config.toml
train_examples = 245000
crop_scale_min = 0.8
horizontal_flip = false
arch = "unet"
activation = "silu"
attention = false
init = "trunc_normal_002"
residual_init = "none"
optimizer = "adamw"
epochs = 7.1
final_lr_fraction = 0.05
Rows from block 4 of a small image denoising model, named by matrix and row number. Rows with one number belong to one channel. Each number is 128 + 24 x the weight over its row's rms, rounded and kept within 0 to 255. All counts start at 0. Numbers have three digits each.
Before each channel's rows are labels from the 100 images, of 14976, where the channel reaches its highest value: "peak on" is the class under the peak. Only what is clearly more common there than usual is listed. The data: simulated grey scan slices of phantoms with and without marks. In brackets: how many of the 100.
# convs0: first 3x3 conv (model.mid.0.convs.0.weight, 384x384x3x3, each kernel summed), inputs 330-383
# convs1: second 3x3 conv (model.mid.0.convs.1.weight, 384x384x3x3, transposed, each kernel summed), outputs 330-383

peak on: soft tissue (96)
convs0.130:150104089128112094126095103132123134138125104147129109119159133162137127103099122133135160123111110143118128138108098112113203111117072124124085103132107095078142
convs1.130:141102159132120127135143131134119117112113139108151132098076154157120087169097126129123103137126125101130147128164106122144094138110139159096107136103137152179116

peak on: lung or cavity (42)
convs0.65:161099089140142157139150102125106125147162173124093159137185149075141150125096139111103171074081139151103134146123093139146137106113130136133100134127114143096110
convs1.65:105137098149123157132126162139113107106127093120135096130083116103097113115061108114140089169130133108105126094135153123096101149094122141091118121112134157136124

peak on: soft tissue (83)
convs0.195:164113128118117114126104080096146129149117113111093113107132115155143158148109130153130169088109103169123077142119111120124183132080141131153089123125123135078101
convs1.195:106133129109136146132144200126111121137098106103141114132105146124069098184111152100142103140141122101106157143114164086111102118113129138096136139131108106147128

peak on: lung or cavity (54)
convs0.329:109137104138109131135079101132088119073158128111120117119143111142106120086126083103053103097152118132162138131141130098105160171131134150111156133138131127120110
convs1.329:153137122137163148141151137107128155118082136138137126111129147113126141131110116130136155119143143144098111106137155179149109110124137141129109128156132103150092

peak on: soft tissue (55); lung or cavity (41)
convs0.181:124161149115152163128145125150140139115141157125142141115146127114115130149145123117072154086130197142160109138094118165118155093154111108147140155135124131133106
convs1.181:075129092134107118112135122138141137102119112126126069132109129150149120122074132135150083157108091114112134082150134125099103170121116111116117124052127145110127

peak on: organ (98)
convs0.44:137144139118086182120073151134163129136113163161145142128137121163096131148144111174109101101111171162124112112102111138124121082106137115114140125140124117095097
convs1.44:103101128128133127099127102125120131144131121131132085130119138132151117135108128162147109145108093111127116135138144140133132145165099154128134115135135150149113

peak on: lung or cavity (56)
convs0.250:106119133116138142132146144157157140110135147098167134119148157115146120118134117125114152136141175149147146144119146122061153069120095130134099143129125109154144
convs1.250:103105139131112104129132080127137127122132147148103054124102132147140135119092160125129065134135084137118136104128097120140091169128112140138076143108134108108147

peak on: soft tissue (88)
convs0.84:112143152134151148114142128116094116108159152114170182125185130111084148102180117128128107096103179162148119155107112131092129124107124131146127099122132142106129
convs1.84:117140158125099123152151094165175118109090136163115088134133168118175127153160150112138102121155123135113111089121155138120091123122127118156147136084130127136154

peak on: soft tissue (100)
convs0.50:134111111116146166169148115150164115094134155158131133152175124130122132104094135131112123129114138184161144113114123102104165122139061147150108129171128049134174
convs1.50:131144149088102120086113136125118132151095108121135083133081139148131103180127149133119093166151092089112133158143117116129108146150077149141104126112125150118109

peak on: organ (80)
convs0.367:108066170131132094114108134165164122133120134138168153132124103110104144050112128127146155127126180112152107104106135097154022084133133124129138087143096100124080
convs1.367:138093110122131140111114088101146128092133140122086131117133146161168120117101136146146100144118093139111117146179130112089152172134113146156170152073137147145136

peak on: organ (96)
convs0.253:163166085119107131124134124160121135127129117126104114111094122146145125140109133135120110126170094129120133144134143140123209107140123143147139145115134087154154
convs1.253:123103140149126126135127157161103095132141126132142097122107090111111134127098145124103127127116156098114120128098143142131112157102116095140104106119126174114108

peak on: soft tissue (92)
convs0.182:163154151111146106129106143098138069110116140113143156133149094135145130086134109129117144158099143118102128131072110146160078089109095114103108137136139135054124
convs1.182:084115146139102130103127130142122117123124175086126138120092160111116120130116132141124095128145111092134115175154126129104166181124104122159107124134111151129133

peak on: organ (100)
convs0.178:144175147113129136166178145109176128116134085139136109121120151145163119179072116135106104112182097114105150152138120099110210113127115118163092134103132156120153
convs1.178:154120102108131110103117157124085139136109158119125148141123096148077131139137136134136151107134134148098138121073087133150105153125144115114147108119109131100133

peak on: soft tissue (45)
convs0.54:104135138123121144151168118157148142118117158163103142114158142171135141171170165083134126107099149167134162118105127121111103097097145128136140161141125067116159
convs1.54:117069122130132124106109121123140127128126116119145095144082155118133158105111117160104110142131109082116117113157136145132124175098102115138121089099131180118107

peak on: lung or cavity (68)
convs0.108:121132152113148188140139107115136123118130161165136125120200117123065155156160125092106116108084161152114169105084134088134131139063144129092073129158108151088137
convs1.108:099179125128125105106126135147123131140150176105096132133142146125177131160150133122132124116160119107113105125146116110127160149095133123151122146119127146108167

peak on: soft tissue (43); bone (27)
convs0.145:135119159130135141132129123113133161104136132164106090088123134079129080099094118118101124161156112123103140115111133138087119133121142154137080183110130128120136
convs1.145:135078135119147087120126110116123113121132129109114124135123144125052174102129127151140072151139112089131109134116130113174129137135123125141152110173144148110122

peak on: organ (98)
convs0.214:125139088135147120150138083133155124112121113160107090126082153175152155152106137118114116097135060132142151115145117108135153103143122115118089162133138164109136
convs1.214:129096084117105139117093133148098164137111138146144087143127107119074129130068109111126153135113099137094130125121122136124077171107132117130141120113115138130136

peak on: lung or cavity (49)
convs0.288:143162123114105149128185166118165123110120100099122156114143126130168132182091127111119137167132155110062165150124163130110131099130090125163107133118120121160150
convs1.288:137105120140122101112131132138105139106118127145121104108098105123101130104113106137129104116118108128129145112105109123139103186118114123109115110107132114109143

peak on: organ (96)
convs0.322:133152153124131154154148116133127130139123111139166138110099173153134140174097117085082135097140126116127113119088128117083179139115138101108112126138150144048122
convs1.322:142097109112125125112097149146098126120123157150155101115127103122105126145110133128119149116151126114080116131144141161130115175140111122136127100069129136130154

peak on: soft tissue (94)
convs0.279:168103158125128181143141123146111084127111172141140172118101114152139135111099147159127141148138126174153100128122100092091114072160131126138141120155139093124093
convs1.279:111131121133099121129080074122140139123140098151123112124118141129099126123092137100156097134126129148117137113134140119108125153119105135159116139074122135146111

peak on: organ (78)
convs0.32:161134136136130130128124079068116126139124104103123148119106105138166141169059145108089152107161110130089096157125122120130229126107108151130124114111130139107109
convs1.32:135132131128128132102150175108135137094123129149144149121091089119085127177117082127140113128112131136136126138119100098133088128103133153106088136108128136149118

peak on: soft tissue (95)
convs0.341:139094106127100183165137143145101119127123164152128158132120078110146115127112138151129103145161119170143115138075135103104128116142136141116131101091139092146093
convs1.341:112125104123139126144077102094108138129137094123125142120136158088047116097111130098144102140129139121119140123143131134121143148122127110137138123109132154159123

peak on: soft tissue (60)
convs0.206:131141131148112094084118137098126148080139123075127126106156106125102091122110115095073129108156132124112108130150135148107143122143104158139158120083147117144067
convs1.206:178178120121124154137174138131131112117137162155130124129105091092138147103152149127116128141148163114113106105086141128134112143135099101091134120118153189111119

peak on: soft tissue (45); lung or cavity (39)
convs0.117:116080112125093133146080146150090119124124166154125152153100105162187098134148137111085116084120140188153120121125104122109089116126133150129142134137126125120097
convs1.117:122117077111130146134083091106119158106125103143127113131127157094112124124088146114153137152108108092109104146147157135114154171134128092130134110067144123157127

peak on: soft tissue (50)
convs0.109:123132132126105098116137108104160139122144116149109091121099158099152136136115128137136144114150106137088126154106124174106108116145150125097068144079156153116137
convs1.109:151096134144147107134113137133134123118144124130112139119083139125044146071155111119114087154131138135132153118138129094154154159089113113138131118182122110114136

peak on: soft tissue (93)
convs0.238:119139117106124134144176106140151097143100155132124106153146117171131127104156125112141107133102132132103179092109139116124128111154113150105109137155122107109129
convs1.238:087127124126120102100123095117111137130118112084150096145110146139130138112120119148150092183118122099139113125181172129125140161112125133133151136100149179146112

peak on: organ (92)
convs0.29:172190165107106144157171109130109110142129110145080134148157141097121158194047136122116096111151114107137135139147133127120250107132144118131126142090125146083156
convs1.29:156124160139146129118134163115110116139139148114159167159144084143161123146162126124123147109126155149118153107044116090132116131120123137091139111115131122149166

peak on: soft tissue (53); lung or cavity (41)
convs0.6:115123131119130142139155154140062126116127109134135097144115124119155090171134129126107119080143102143115121124135109129120138073140089115102146147119146130081113
convs1.6:133101122135130110100130105100100117126120126125128151122090115110100159149124138159062132193110146152139098155105095158137137142116125127170107136138118131103118

peak on: organ (89)
convs0.237:107095105157107081112118113135121104166101135124141171137086076158155143083091123149150125159126143133160117105107110129167075148154106129098139110145142109110089
convs1.237:096124125111133114133105150113149166100135110105144127130112184108099097090111121112134117126162107139115136128193133133140110124145145104139137158069169146142135

peak on: organ (77)
convs0.21:086146136094157099153133132138138104132148116109138099161129151115110117102106118159113160153088103123158115136176113114151163122130127095139098162131126167111121
convs1.21:128096114154103143126134152112099128142112075121140155115115101115126135127153144099176104094114155151110139140069140109110133144133137155118156115112116089173149

peak on: organ (94)
convs0.304:128153118108096115111122143145145128109118106136122113103139136133146117157081168117159142133094086113129158132137146138127164096119111119125117161131138077128172
convs1.304:128086117143132153104127143132109123125135150108134121137121093153132079148137126120099139133122128121110139109122137126122112150113094103153139120105131160098101

peak on: organ (100)
convs0.332:114140145132142116100117094101139149151133125074136122143095131149161172140146101136093130114146120122076123117113119121130127154142093188143147116139138103148108
convs1.332:114123087128119113108128130117157120104122105150126162117114134122102158113135092125137103132127119129160114140159125129147122142086133140152086131134132164115118

peak on: lung or cavity (90)
convs0.361:136157125135112148105113147133132141133135126120116110098149128140116128137127107135109109119116113121154135125106154133115129135048134128140094136174126113112154
convs1.361:126097097135128134110107151162090120132150123140122099134141132094151128108116124124128143104139139110086121131141147138119136163110109109160137117096146160097103

peak on: organ (92)
convs0.140:149139090130098118129130116168102137127118127141094111087119146153139138138122152138113115125154106140141149137119137139110167117115120139134136139111138064152160
convs1.140:132117146140125136147133158145124063134160128138145093102110129134125118113086136115112145113122136111106107137122143157146116145111131118135102120118148165116101

peak on: organ (93)
convs0.227:118077108136120069124144102139122165130126133105126140112113093131140126037166142115126159109114123125120118125096124144138039143126120148106139123160120104144142
convs1.227:131107090121142148153136113120135108093129126169123146109116159096088159050140116139158072161134127151110135126173187126126139159150119154155143125090167163156128

peak on: soft tissue (92)
convs0.17:143106138111113153118120129107129121103133137159127084115159130115102105110136145108117116090124114165103158127084112107082114146118167103146109140120144125087175
convs1.17:119112166137155125122146125126145114175140128130117140093116136115091145105146124161104098159137135147176105148163134130155136119140119158108146128180108155150140

peak on: soft tissue (47); lung or cavity (44)
convs0.160:114096118139135129131116114138109124100166141092114135106163117126110121068121116103066139099088135099177137106126132115112119164132116146123141118153118147135105
convs1.160:133143119157134161122122136096120153108100111124132150112120124133124114142118121120155146153141128160092102134156148170143104120122143164135097135149132113159107

peak on: soft tissue (94)
convs0.139:085160144141115142146075140157125119103123152162130132126165087114086113130094106188097089103124151142181130132145116133153159139117097120096122103125120092092092
convs1.139:127132123139118122109130122145135125140116154124155097166138123140154080193099167132109144139133080115089135125117131147126119117165095149133132140122141145134132

peak on: soft tissue (69)
convs0.35:132142166133122136136086152131083143169118139115178104123148147106132122123152128139105140135152135147111124129109139119117091118121152148133123160084122142102102
convs1.35:111108074111140120112135105103107132112120115122113138135139134129084124108098104115140137131114129121111139123127112132124117133123138097120136146139126140166124

peak on: soft tissue (95)
convs0.105:096124130101115179161150119148087095118121185129107090146175117100154128184170117111130097086099103128136162095086116089078134136109136155123119152136127085118124
convs1.105:118138079150141140111119092111097106123125102117143126165104165120108139111128146122112106175129118073144120113155148144112141150103115118142100097086164199132098

peak on: lung or cavity (51)
convs0.271:093130127127204103154139103123139147138129141153130129153122150097127128124117129126133151135087137139106076146120151107143120110156121091083141059143124124176096
convs1.271:117139108131086122120123155132127136135147115108117087085147125179113131150138154115181143132154119098120129157148153146167124139124123153142137205104133129112165

peak on: soft tissue (54)
convs0.177:147133129112112126121136108147133149142115058112131141120141116148153162155129120128122130152137101106130137166151129123135158123143125129136159139126162073101133
convs1.177:114102120130098131091119159105129118122128126122121107136081131097122132113118124138107120113123119128111127122114085133112124148118127116122074140140132166100155

peak on: organ (83)
convs0.114:130127146155145101114144133178130143116130143075132123157122116135136143092114088083113102099099143079163099111110122118116098109080102106154124125151126089161154
convs1.114:114094104116119141119135167123104135118144113113149134127133119107115126116134148152163122138112144142085148147074136114126145156153123137133175127077138134124130

peak on: soft tissue (72)
convs0.125:115124153113136149158129159141100147159112160123152121142176136123103098169116149093114122150137154147115169103123124130113102109134127116126122138082121101103149
convs1.125:129121090135139114088139138109094099141124126134129146137096126128096169105126108145129140125104162122143142117104110136123130146129131095115150127167122161163114

peak on: soft tissue (44)
convs0.296:163105137123140132147138137110142125141136153124139127027144120122113131143137144113147099104131132136133157111136107137113079151091167150093128126140117177116131
convs1.296:117127152147131120187094096155141134128138222128132155188145144124142120083138125118128130148108133129146109138125170122130158115124119116144165127136128112142142

peak on: organ (81)
convs0.174:118140107147145123163094152114142143161118132108131105132133137046079122122137125132156109093134134146143148126124139152124114094183177146106116115067134137143134
convs1.174:162118119139134129134124116150145095133133121154132116142085121136112171095164117106102132154130142113142149096140150120137166164109108121158138147175103130138115

peak on: lung or cavity (39)
convs0.118:087169085115097094081144178114128124091127101124167155104082135142121092152105106127157125111117120114112121134117114132114144163087078099079155117109140143149136
convs1.118:168138141157178155118134123108124144105127131127111119122111117104131145165144129178049125186129090133141111105133130156174118138186121110148125153127117145069107

peak on: soft tissue (75)
convs0.86:120100134143117132143141137124122153105113135154148152131095145120129113134096122138117105152126100159182126151116112127151119137153176124104128157133090231118101
convs1.86:137122128121136115148102107148118100112150112132113123152179147123150120119112102087177140121106111117124126138130160112147132107135107106102125131106141050159118

peak on: lung or cavity (43)
convs0.36:115120118143142161156151082128096097161137101112101143130120139134119117142087120085104138078150114130142144123158116117090099102114084113165125148125151104127113
convs1.36:113111112151104168101123169098122164117097174099142106114093090115133123176092127146068139191098107180079122132108121149104091140131132123105136133100121142095119

peak on: organ (85)
convs0.14:150142139128049151131137129142137135142107102143126144127098125111109145162102127151136115147170119120136131174148131139135232124161142130123157117115130133122159
convs1.14:165156152118196141107128127146118074141155168095130126103125116140120098176156126119116149114152139100097142117091111125128099144124144107143074132155151125112143

peak on: organ (78)
convs0.229:073116117154095106118111165162139133144085117119179158123109093156171120120122107097142166148072129133174105142119154157147122172137109088097157141156111139089131
convs1.229:141147107123204148140132110142114097117163124162094113106109160120094124159139123136093104146169116142106126129148137135125143142146147115175112118095166135114118

peak on: lung or cavity (44)
convs0.342:121111106136138132112145133137099164111117109139129123036157101145120111077172121138115123107151106114140118107111120149118096133148083108070113122150124116113154
convs1.342:129112122121127106152127091141110102141151159148132138175087181129134154091158141154150120163144135153109115125140149154129135133110135099169146103134133133119115

peak on: organ (98)
convs0.241:147133103111114147130140132129175157107130105159145069109078134173154123159135143142112093105181070152084125143112146124124168094144124122151081152142153134089136
convs1.241:133082119093126115117111141137125162131108155139129102108116128125059147106117121131129140118144125106104127117129133142143111171112139131135144115112100126118141

peak on: organ (81)
convs0.56:138090136117110126103116143142093103128114133077115097136136147181158126159135160050120117124127098088088132132097098125115080120117134155124125148140147103131119
convs1.56:104135100145117142132112143110105116115141148135107150133123139068071137087129107118113141132092130116117077126107127116081134140119097133125109109116109137150147

peak on: lung or cavity (42)
convs0.319:129096109132146183095090115126119172105131126121138130100149127144078122143120131089124087134125127131118143147133139136135174091096112133080080124120111140164118
convs1.319:119100125128132105177142120136150124141179156128119135146170122121165130172122100099158138075101136107129128127109122102116186158082163136199155149124116089132111

peak on: organ (94)
convs0.297:124120177136125133154096115146120138093109126097139118101156109100124129120047119107098129121112154148207098158162126160112153146129098116098151084102112135146088
convs1.297:139123105108141120101129153145127130113142092151112098152148124145127136163098097138128153127103087127117117122134117126141136150161147158139114161132104096107113

peak on: organ (81)
convs0.5:138100156112092131128121169147091111119106134136119176152109089164151104163128120163131121088143140141122134127112109100136098095114109091112147125123133066124089
convs1.5:160136159141142114145130131106111109129140128136144137110123141116083108112089150119122128145076126114123125152123123139076161149154156119116126114143142130151131

peak on: organ (79)
convs0.365:142126130118128135115129146180103139130150135113131130094116128113148146127113119143122127136149137105135151086120117107111180141163133144121151145119142076159140
convs1.365:117145125151126132120114141169123057134119099143129124109118126115107106134133138131119106109148110110124114152135129163142128119087131120144132119123147175105108

peak on: lung or cavity (68)
convs0.358:090100141121131123114115139133104119099131144121142136118118122112136122063148158124106161203118153117087121143098104138159093084176101123124117128121134108160124
convs1.358:110132119110133119136148123105139154160151131130124133099118140141099134115107135089216099061134117095142111130151134127119140171151130156127134140113113132142133

peak on: lung or cavity (40)
convs0.215:114174156114143142121149163146084133153113133118127185107096091126126106181100087115087140150165154100132120165124117147124150133163077148109172119148115140141100
convs1.215:145114062129146101149126104135108125086143086113090104155186137106125133132095125106175172111138110105122142111125149133137145143101137114126109144094132124146126

peak on: lung or cavity (51)
convs0.262:116140155160117132167111102156095139144129141109061157132093081142109090101083110136110067125090131137142089186129136149163121157092109143108148158138138132118075
convs1.262:120098113102133080147168074120115119106130112117163092167133174125130121131106157104149149128112103083127163119080178107127132098123121090137164106101127133155146

peak on: soft tissue (98)
convs0.252:141153079105131129124135149109177105128122125106143132137138102116134134104122104147139146149090127107120164149116154170145157082091122170135098140129114159125091
convs1.252:118132189141114133116140151126136122138127121090152116111105114110049123142126120142140104151133132100145139136165146158109143172121125136121154132129137166130117

peak on: organ (95)
convs0.0:153132105135118124121139094152116158140134111128111107136102134134139141119131123139129116132153137133122138102130138114087147118165110145142146157107167039150139
convs1.0:110099135141135137134115181120122123130116098122145117128091125113109129116081133128100121145136136095120126135134132147129118150099104113140103105120135188107097

peak on: lung or cavity (87)
convs0.89:147148132098123127119134112144102133145130158096099150108121137165139151151144139121077138094132158132169130147111133144106120095142108133163145154143136140150085
convs1.89:088120081146107142127124123153150130098141102147128085114119135160133121137090120128160114142105102131120134083156156122099103168111102113121124128047129142122129

peak on: soft tissue (45)
convs0.42:125135115115173190112114114131095153069139115110144142096134106154122088144127102096081099085124169147113134134162125121123190110098123144079109130132112134111122
convs1.42:113132136112089081137147112123148122124157134130110150130180111154145117212126135116139150144122137104123135155099124105123191147116143143230142153133112092150131

peak on: soft tissue (60)
convs0.266:121125130165108145094119141102115134083149121133141121136094137150116114121129125139113126152135077150150123118101140095116096126162192134143128148137114220131117
convs1.266:147117138132150153169124126132103114129121148142122133109135135109149131112124097106164133108116130162117120134154172150156114106140110106045129125120139086163114

peak on: organ (87)
convs0.240:120114100105104151170149134114113119114130125166089167106095118148162133081151159166133147136087165163146190114136125105120081080127118115118175133141136106138128
convs1.240:132120148125130099115104109123133143133110126113130095115123165130103142085068130150142135127109106100133130103172137156153121174143136107105100129128114141139133

peak on: organ (94)
convs0.249:118124118125095151151152146132125154143118135143124077129112167154137131158149136130113100123126114168110150112106153096089150134111152129154097128146124107131146
convs1.249:121105098124137130102126140128121135138118116135138109160139127110110130095116132122116136128139123113114117133147135155119117149094116126131145116082148163121102

peak on: organ (90)
convs0.153:146140143135126143086142127138089153136127130134120134140115121142140151154090149105104132145135139153156119148098134131117159136150219130135179131106108202141144
convs1.153:144109118132142131151130117141106114113132112141108128147174113117142111161150121113132136159125121153109129145118137113154108104136086118106091140132132062144135

peak on: lung or cavity (72)
convs0.230:120102129111111137180138157149117131137109159106158117147141131115106094172128110101117060126178099123136130122123120140117096136156078139128150107093110108154126
convs1.230:141125100139133128096110143125097110128115122140136155139112128116082142100120119143107161129114140098130143125120131151114136148117125094125139141171118159145099

peak on: organ (100)
convs0.284:170116124122127106177160078145154134173131033109113144135141142123135146091126105135128115144110140155136131140154120135110136121160081149127149136122188065124135
convs1.284:114104157132127121100107144112119151176129136105149114125043142114129139130130142147096123134156131109128117129129091136131123152128099138158123115136133173085114

peak on: lung or cavity (52)
convs0.120:121113103144125146146106093165151164102068093150123088094156116114128142114121119127105131121097096156178074145115158185129164159126113113110129120151125126104124
convs1.120:174157116095153128124121140171119059143183091160116090121131149123101131154135146109104110120153138081093144144132145092143149164156142107158127130121160139117128

peak on: lung or cavity (70)
convs0.66:114143078100143105107155131162145102137138144150133098120111139156134135140119115134134141125113110164153146136107127145118132144102116117128101141133106133138129
convs1.66:138123143157106139137116143136123004148157141113134133072137128136129130130152143128116129120122154118120122137150141131147114116145131141136156138118154115126109

peak on: organ (87)
convs0.336:124117146087121131109122106156090128144125093109125134146139119144142169173103101123123126100104141106132122110119109108116237156141137137128141130126114118110130
convs1.336:107124131146104128096134136136137121129091129119130169100144106121138118188170137123131109125145126126153128156147100140134112153092126174134114133143134144151148

peak on: organ (99)
convs0.257:135143151122120132131175128140167122113120143155115180103154123168115131160140145130110124117133157143148151106111150136102145105110143116139128142144122077134189
convs1.257:142110121145142135084089119138108122130140117157139091140086139117138127129114129125114117113128100133110125117127124131116135138118109118139100099088150176110115

peak on: lung or cavity (42)
convs0.83:150113159148095141121096077101138153157125143097103126129109103184103151146091150141127141127138133143131076161130113147128197131102101141106141146109104119117065
convs1.83:142145111118163130151148164120147117074156114129152138093126135087134079100129091091129102106123105096118149140122119095133091120123170136125114127139183131151122

peak on: soft tissue (80)
convs0.328:114127168169118143174104124151099121116120137111143070129096113116130137092119101103081102120164138135181132090155117131134099103172090110109158159111130120163088
convs1.328:137106074127129125116114126121110131135128102135114087142127122112078118114085118145158126168117074113083127127125128141164094177123103150136102135140133149123101

peak on: organ (89)
convs0.383:120094119107141140145083108122093153160122126100131135069115114114141115113164124121103107146144166157135147137149118152118091152126163154110161105123124112114110
convs1.383:098144113145094141175132135140160134084112115160127113193138130099127126086129124131150126119108097133131105083122162138130129110110088123153106136086156132136120

peak on: lung or cavity (45)
convs0.325:143149134171160130134129109093127137113132126105171133122173100089126127136084073104129129113150124107104068115110134149131194118118117121107116082114119116122079
convs1.325:113114123124148124112111175117129130097130147166109144139106088088130160142092113083090134120141138114126115113117119051110118142112106144165102170125131140176141

peak on: organ (81)
convs0.166:165148107102101148149147104122108107128094149126155126131148136129129131168157122124114103121138154141150122142125120154089148109143142110123147153123130138080098
convs1.166:149131186132125094147089122150121140153132137135122108141163136109145150107093107147091179107100090104149106104099125153150132150131087125127106122148120112119159

peak on: organ (96)
convs0.63:104156134144102126165145138135148136142111151112161127134171112127097155116162109173133128138112151164125174124115141116170115129135121149119117143089113121115118
convs1.63:088088097132136129123138109118131129117115114109127101161105133120133085127088118126155125143121099069119137130178124117139119141115146114101128135136148143154093

peak on: soft tissue (78)
convs0.51:162113107104132133163119137115141133133129129130138065104108160147126131165162138121147123115139087134122131114152116136124152120143175140127134152135086136100104
convs1.51:127150133136136117143125129120145134095114138120124133178154121127110121083093093114103156126104141121127153106120119138130111091121118119100150124140127087141127

peak on: lung or cavity (42)
convs0.11:113157121116112137113144126116116134092104118126149102111103142117164133169119139135116131140160137107095132146109143174082174108136119085137133119104134128133144
convs1.11:151085139119143083104117139128132145139135148121119135123133098126067171131142120151166096128133061095120102120080121094165114172150111146154107099120125101083147

peak on: soft tissue (47)
convs0.91:147191111101114174121174132103206133156108131150135090105104130120157133183120121134074109116140125107119147124105157111132169123109116120167104142155130142109154
convs1.91:118090149115114096100125136119129146128132130087120116137163098130108151098143115148134096129141122122127114125111154119131137161138119138147187113089140146092133

peak on: lung or cavity (71)
convs0.364:104151148122166126102124135110146114092142152104116142125172151119116105085166135113107145083134185102136114102096122104117108083114085119155084092143117106163177
convs1.364:103091164111108141123146113116135144122115167126129081129077164131156115152087151124167077134116063136096119131132107129103123161142099147145125142055124133097139

peak on: soft tissue (46)
convs0.308:126149198164118126093104118112117144098123107125147143085084111150147101080167132173071154158167129114095079114106118162155136126153112147133146111159135105131050
convs1.308:115144129107130145101146139120127128137141150164118110120092144103078123107108132078179078085122110138112130138132131118089132158094121139123135158124105143160130